From a checkpoint of a small contrastive image-text model.
Data: 36250 training examples, 128.5 epochs.
Rows from block 4 of the image encoder of a small contrastive image-text model, named by matrix and row number. Each number is 128 + 24 x the weight over its row's rms, rounded and kept within 0 to 255. All counts start at 0. Numbers have three digits each.
After each channel's rows are labels from the 100 images, of 14848, where the channel reaches its highest value: "peak at" is the part of the image that holds the peak. Only what is clearly more common there than usual is listed. The data: drawn branching plants. In brackets: how many of the 100.
# conv: pointwise conv (encoder.blocks.4.conv.weight, 128x128x1x1), inputs 0-63

conv.44:149139152109146134074138169166132132165124142150130176137126111113119068135131103161125101109120138118093162135127146162081161110143118153116100126165142177092126117143087097123116119165125166
peak at: middle right (54)

conv.118:100106137104058074150123132157123130170119132142104143130124101114145126145092137110138094146121158104106132146116130132110125127125142101124127137188105098119117110122133181135142121154136097
peak at: bottom left (50); middle left (29)

conv.0:106124121124156114084114155150137132123141139187178145121204085107109138106156141101116141148111150100118127115101093108114115085114143158192149117132118155132140169132124119130118122125161143
peak at: bottom left (44)

conv.93:105144111159115129124140154116128126158073194129164127110128108169163113131123131133106125112113158161129103103128125135174144122115155103127117182123125144137142100108144117178142131159124149
peak at: middle left (32)

conv.51:121121159133112156149138124122161104108127137112142121137113131144126130113135113196115122130143117162149108163109152139128177177153104171116090125119161122116188152129084158178089086122164142
peak at: middle left (33)

conv.18:137160129076089126119125146115148089152114090122091125149125091115126118129115158145125205121125130106069135133087124132120139154146151172107145138163126132117110114119103124113139149130141100
peak at: centre (62)

conv.111:149097127118134163119125109136125086149089096110143143103112078105108109105100102172133084135151119112145112091100088134139109106144092202140144090141124125112116092133144140116124116126142207
peak at: centre (59)

conv.5:107128185157119115138152134097084132082126096138181119120157138113176121137133143118154141114127127157121092111108093137178143079121109161109134147114180150097140092103167155121135129139149115
peak at: bottom centre (55)

conv.60:114110099158135075171126145156098117084125160128140141128150137144152090136131123090145135087158135120092171161134133144157116130153129080117103110095144090125131110150096090115102125099146111
peak at: bottom right (35)

conv.52:149155113117138113155138147129115134114093121098123128124100096130116155136130149143123100143145105101098132183121141109128102106146135093121109104119145129105120106136176154129121112119133094
peak at: top left (42); middle left (33)

conv.78:095137117139155126121146134125130159168099118124116147103095118125149142154102126095121126090116154093127139176132157146148083110121111158105124085194138167106075140142132147106136137107121143
peak at: bottom centre (40)

conv.35:115160139122116130109098121107139134132117101101122142107065115117086111131151064144124118122143111114122124117158110154121151124108159144083144090129150152136095155168153104107131092151149161
peak at: top centre (71)

conv.101:115108140181119159127133138119117092118141120111143108150117116102107112168098156143165119114097118090119136154114132148120135102136102104184105115107105118137139143124124148133123162085125120
peak at: middle right (88)

conv.112:125141122121147141117155135109145148115094126142069111097120087121121112104135115109118093120122128124128176086122130135127119100146167124100105094184055120119087097131171125167082138117102117
peak at: bottom right (79)

conv.115:154115124122066141154130148121174124130149138136110099130122118118164106166168135080131111174133156100159111123105121089150160079081140133193116143111094126147133140152136130110115116155110100
peak at: middle left (78)

conv.55:170136173136159136123110143127123110168130132120100147103109100145119103153131133152117153135137108138159131155172169109124140139105126107130111117113123128108127166129147077138167129094164146
peak at: middle left (88)

conv.13:120122134078121100130157128139138157141137099124115109180146133109161157108178148137120133130094096103142149161108107107138118159166148104120093126110126081161151145110151153137095123113114139
peak at: middle right (66)

conv.103:152124146120161157171126108142165122137111173123102114127128068134139111147128125147125078107147139134163138098112135128100127151110081098117153130178139184129175164140098128122149119103115118
peak at: bottom centre (62)

conv.109:177091177110110145110130133095121154127139107157092176109166166149113155121120096101181134105113114130097109139100141167124154127123141099160163086122128134144161165131113091109194160140100108
peak at: bottom centre (81)

conv.46:135119132099118130104151127100130159183116114120153170140167086093111126102125091159150087129149133122146090098141111109112127122153106184125116141129151110139129130154145136101133141120121115
peak at: centre (51); middle right (40)

conv.84:136115139111094074103119120128117083186152112153115104101109138103144118161119088143126118146105100112199112146140108123149091134142084134085128111094128108115157110131120118111094141123116147
peak at: middle left (53); centre (33)

conv.87:108142111110120129158090126160162146117144178131110131114116095126136071150114122130124129172066108165101161121136153129114123123157122102101100123103183098111132110115106116133134154135123146
peak at: middle left (71)

conv.22:118130115103117140132133158143095141124138164108146136135128124126065123121093126106154104179115131134097110096132111154138134072148124104120102139135174091126130105141121095074121120119178123
peak at: centre (48); middle right (44)

conv.100:126112136123127086166134120117161110140139091119090116147115104136178131140137121107120123102185180125113171148102112109134100104097098109116162138146102127171156161144127122165133141146080149
peak at: bottom centre (33); bottom left (33)

conv.58:131110107120124088085103109102108166111112124130133114149155127113111105157165099169141122109088113128139154132127111121124116100088130147086112112162093138089174134147129091139138144154122109
peak at: middle right (97)

conv.81:113139128123099113133156107092127191169091112141119115132120092176170126135156115137115161124149166090175181107130136114088081082115102115114130113149120148160147128111127128141154102125170078
peak at: middle left (46)

conv.92:107129127106112113106129134101085153106139136098126161126128132113102130139117114091149188070124090110164136125126104148135116092169077152098159152110152112126142161094147142102152124145116138
peak at: middle right (53); centre (43)

conv.50:137143150097132117127146133146155187171114102140159152127118130145150131122146086126106223110112149107134158104129130100156140143131105096109128157116123139129106165126180123110108120145114138
peak at: middle left (79)

conv.68:109155127149114148126128145142113143164135145102120136099165140141126155150159117127150075166182128156142118107112124104126125131159109082131100133119161154147133138116114106134144125155117141
peak at: centre (51); bottom centre (42)

conv.7:132141146104139147120157139157102142145099124134113104129166076096118139120183109136141143112102126120121138115145116134122128125113117090164147150123162140124125177097124152143176149135135107
peak at: middle right (83)

conv.73:107143127156120110124120121137149128087127126144068098115104141139143143106186125127119164105098107094163130130155134136128131134118120124094111132137101113124136176115123134109136100139134138
peak at: middle right (34); top right (34)

conv.10:142101118112128161163094142182100112147203128143104145157114175177154104141126139108136117097128174157137186095109104136141120110159087081108148118109128071114113154100146150103170107113104102
peak at: bottom left (42); middle left (30)

conv.107:126172118158151105092129132132119105150091136120173105160121098115118123146111118153142126102132108120162119192137123100124102114114091098090129186117135143147090173088141102111151106162149128
peak at: middle left (52)

conv.8:138130131160181177164118129142131138105128140143116131159087150120115164137128112109134115096105104147133121137117142092144100165128096143137127098138121150108145153138120141124179103139114086
peak at: bottom centre (51); centre (40)

conv.77:117144149136179148060129116105149132078128153087151139152138091068151160138127162174144141131167155138130117110100116120144128118108140086126117162134167129110099093115159126098144187158098137
peak at: centre (53); middle left (37)

conv.41:139126155135106140129091161186121111121133153118140139138116132156125154141120123127076123109131107127106156108102151156084147086143111198165134113150088078093099134128139104162128136134076118
peak at: centre (50); top centre (32)

conv.56:143112134111115143110156148117159130096133143146122151106112159129122163180099114161117167149129117106123135135109111111163144099085099110100139156095138124109108104112142157132151101117112038
peak at: middle left (50); top centre (28)

conv.113:101103136117112136142122154093098132105110141100114152123127118110124097151111115127186138150131099133138118117154123101122147149126108125095131144182185116135111118130172198106154157121111149
peak at: centre (58); middle right (28)

conv.108:147071136138085156119098104137153114143172141134104119103132046152121123109144136099192128093159194122107109139108110123128148121093156122134137126087130119115143125146143137119129154131136108
peak at: bottom right (40); bottom centre (33)

conv.104:140137134122159130078103117087101174120104158156163105151101120128166122126130146117104129132107144136132132129131137123170107120088130150122131143161122109103147085128146149102157128141104111
peak at: centre (47); middle right (29)

conv.95:110149136127127125112104068130102094137102129145142083139114132089116131138133125130117117107150129133150181134102124095139148099147142133118126082117118157154148128134142130080108113138122133
peak at: bottom centre (62)

conv.72:121087134125171146170174107143118126098084110120106113121115114098118152114115116125136118134057162127137128111118117070116147105130137112120086120129109112182102081164145111128121133120119139
peak at: bottom right (71)

conv.33:098136155162138128103173106084195129080145101123100105125122137113135156122098120122103169104144094151127172110104158130113078110101114094118080117151142136143144120134090133150117124191085126
peak at: middle left (73)

conv.14:136098121122146115127137136115117156104166107137112154110170101123162145142101093123156115136113112110128090152116128176132142088113123131106153168116163131160130128162181138122129125139110137
peak at: top left (86)

conv.67:123128099160159158138143116121126128132117121092161142135137122155133087143132149130111120125162169150153141152152085085133117120154146096119154192118153088162122120111159117111126158153172112
peak at: middle left (68); centre (27)

conv.125:147175133097127131135144094138112135098126142119140147145111150195170105140137133122131129128139145141143140115111146153138098152124112110147140136104124089070094132086144136143133104134115126
peak at: middle left (51); middle right (39)

conv.11:121165113166141119131123126126127113135110153109210121072114099138113120142139130154157117141127102164093133117139133104121115139148091117124178118162179145120082109103132095140115105119125138
peak at: centre (76)

conv.47:131110123101127116120104097130107087122124109132096133115138124107163173118126144115130124137149105126113114080124151129134165142169143094086103126158126124090118122131139137112148122127115115
peak at: centre (61); middle left (39)

conv.62:174136124119101149182181157107132142129066116118136089122127122124121136179112136150138109118148091172125116111129096138159087120152112109140162107127127102130111110094108151116157136100128139
peak at: middle right (39); bottom right (33)

conv.32:117120116094111090185126150157165147137113095123135139115062117138148145116108134123145149124141127126128108107134109134106093095139093163140135163137098141118162166160148141183101124119130130
peak at: centre (75)

conv.49:141070117113140172162122130171129119117102106140114122135130138135112114097095136170160141114114167123121171146095173150100121166104175195131144155111105115083122141126133134126166130129106142
peak at: centre (51)

conv.88:124148145136104171124111131111112059127194146131108150131182118143124156104134117115127161151132116126107101193115132163142175135107135104134114146099144122144140147120104135095128137144121097
peak at: bottom centre (63)

conv.96:118134133146124126101121134138168099133151132104123101123171160139118094149107124120097146183126144169138155127151127098096111126126105099100120137136146150129154136100117091086086104110114102
peak at: middle right (98)

conv.45:100108121098116135087101125150111094124135149149155094109150161121117144123104096143134132103137147116134099114165112147147112111118141131122127099157067163137144103109118098099091107107140196
peak at: bottom centre (78)

conv.59:119099147167135113113139154164189111208122145129126130140115122096156134167161132130132140139153134159175122137143104106147096123145108140147130101109081144167119116139109099148144145118095112
peak at: middle left (63)

conv.39:129147106154108115129123150133167121150078144132175164109130144133136112152095092100105124135123106122124124141126160069131091116144119121134106176129148111131112106146135121109089154125168111
peak at: top left (32)

conv.28:110120122123126108140129112140119189117156105140139136120116139123121113122143129155110209111122121136122153140174142138142112140089179101144116121156121174102142110117138085150141128103122147
peak at: top right (70)

conv.76:161142157181132144148141127096143140120132136103146133184074133112162145110168139120128148108122122145117126120131161170126162142125138119108097158082131107095134119163116120122088145143123121
peak at: centre (49)

conv.15:090153122143114111136135145180118129145115122147121137113117105121116123130110101101104098130096112119072113125093117102118129081084100171117169124092069168156131126112126128140126113111164140
peak at: bottom right (33); middle right (28)

conv.29:132119125112102161101154130127179095100136115107122118120121130121104135068133164133141128102089150092174102117128112136139102137170112123173161107207087157092117151132133089117101149133126106
peak at: bottom right (40); bottom centre (36)

conv.19:129174107111116109126114138108147111171141112167140139119084178161146149119076105125151105164113141130111168128128113114127082132139126089139154137121090123162117129147146138176134116085150137
peak at: bottom centre (51)

conv.1:169141120129132138099171113157126117130144136121172100161193118141098125127108117152132094154147108096140153121130141138188172092158166082111135151114153106124130172102133123141102139118109184
peak at: top centre (50)

conv.16:136127143142098128111120161125128156106166121093134117123105170177118105149115116135165109121095111136114085144160155122120154152092143109129107133139107118104118103150115113133127063101110118
peak at: bottom centre (47); middle right (46)

conv.27:108166107078116152099130114128093105142115156097102117109137116138133133120113078136109121088143138102089085136105120126104121124132120107156119156102102131112116124093133164111153130153097110
peak at: middle right (63)

conv.4:117101110151147139081165119098142096108133133130138134118112089117145117114125147131123151090193111131171143120099156112126139130138140118142096114136097127081127110108109112120117135134099141
peak at: centre (47); middle left (46)

conv.117:117155129124132119144126093052135140120129164142103126106117093141122149167146109100155109144135110117173140152146151102117130086147128114111108122127118099155104133133169110111132127092121135
peak at: middle left (80)

conv.43:142150160117135132101127142082166114150120158125132147097163167085124102126123082155123105118125121107068108104145118138097159112135116114126146133128137139133145122142092136141139131126069092
peak at: middle right (41)

conv.106:110151120147110097117116131120147126183107115135134142147158181122113111104131096153151149124133120111122096146166155106140148156131120157189111124121112136112194137124095113092139127133125148
peak at: middle right (79)

conv.30:129152115121088149152109138171171121157140135094142119129164111154132147083168144123180157150113164119108157094119105091170090135165154081135131114134117132111140135107123111141151169106105150
peak at: middle left (40)

conv.98:145121154106095121180114127102115125095127174131136132125129138127132140107105101090166163137117138103077139103143136126127090126137116151141158109133117188115127117106078148172103121135172133
peak at: centre (54)

conv.99:128112168112108134086120081111130162161129136139132131131092138123123106106141162112193151126167164118158097139173110144111112133115135135164126118113151125098078138109170181131100126131145144
peak at: middle right (56)

conv.9:135092129124129126118083142182110131101099131143157139107151146109120151147135128097139175125133111110121129098131149091143123132123085138133109088134137157134123116086138110155136127110102112
peak at: middle right (84)

conv.31:103123108134124139109118147111130154105131147097162125118158181142075118140119110096130115107157108102129122124081194150121135088120138156132160114106118165127181136101125156158148104131138141
peak at: bottom centre (49)

conv.124:102122104088119141144103123101107107145154077135086119130132152138131124157154086099141070158115092125139145159108128110168080138082143099131177135082106164151127122108140122096156102141137109
peak at: bottom centre (36)

conv.61:132160129108104109146143136089095129171127087112149108119113128190125088104149118086137135154137115133106133159140156097090109135151123098124144137179153103165135119081137104082155127143133142
peak at: middle left (81)

conv.38:122156089162143132123136143150151122108138153090156107115121101108109176173090169142165135134138159188088139098097142148130092125094126099154136173110166146141103094127109120099120123092116150
peak at: middle left (67); bottom left (33)

conv.86:111141194099139139102072095145106167149145144146128114150119130106127108092171133126127134124091121144134145184103136147078134131132138123101136094091106094168118121131105152163103093163103214
peak at: bottom centre (39)

conv.37:124142136136148141157141150119165146174152130139167129151146097130123134133100135142123179146176128157130101135135118155128089123148120150116118147106162133070143108096141100172070124129138151
peak at: middle left (71)

conv.12:105150113152148162118150151112118131101141131139099133157124135175062097133138159152178119115118112133120131151078122100135139091101146146114126102097129086196097119122099127148095157153130128
peak at: bottom centre (59); bottom right (40)

conv.114:102099128118056107147129138121117162152068128103128163146085098158153113126183153125152130156102130095111118145109114115095118101104129125154108125151119149120127130135122164125164095097099127
peak at: middle right (71); centre (25)

conv.121:141124120106076163110112139134180152086121138161134116154094195095170109119111130101109177091128102105119144113150106133124107148128130113142140129114153098117133135132121109175190102118111127
peak at: bottom right (45); middle right (39)

conv.85:157126074117158107130137157156154139145083150134136182158124140113129126139107129130128185120131153136137146155137145109139113126127119145112105123108106123111106128115121133152111141117167138
peak at: top centre (91)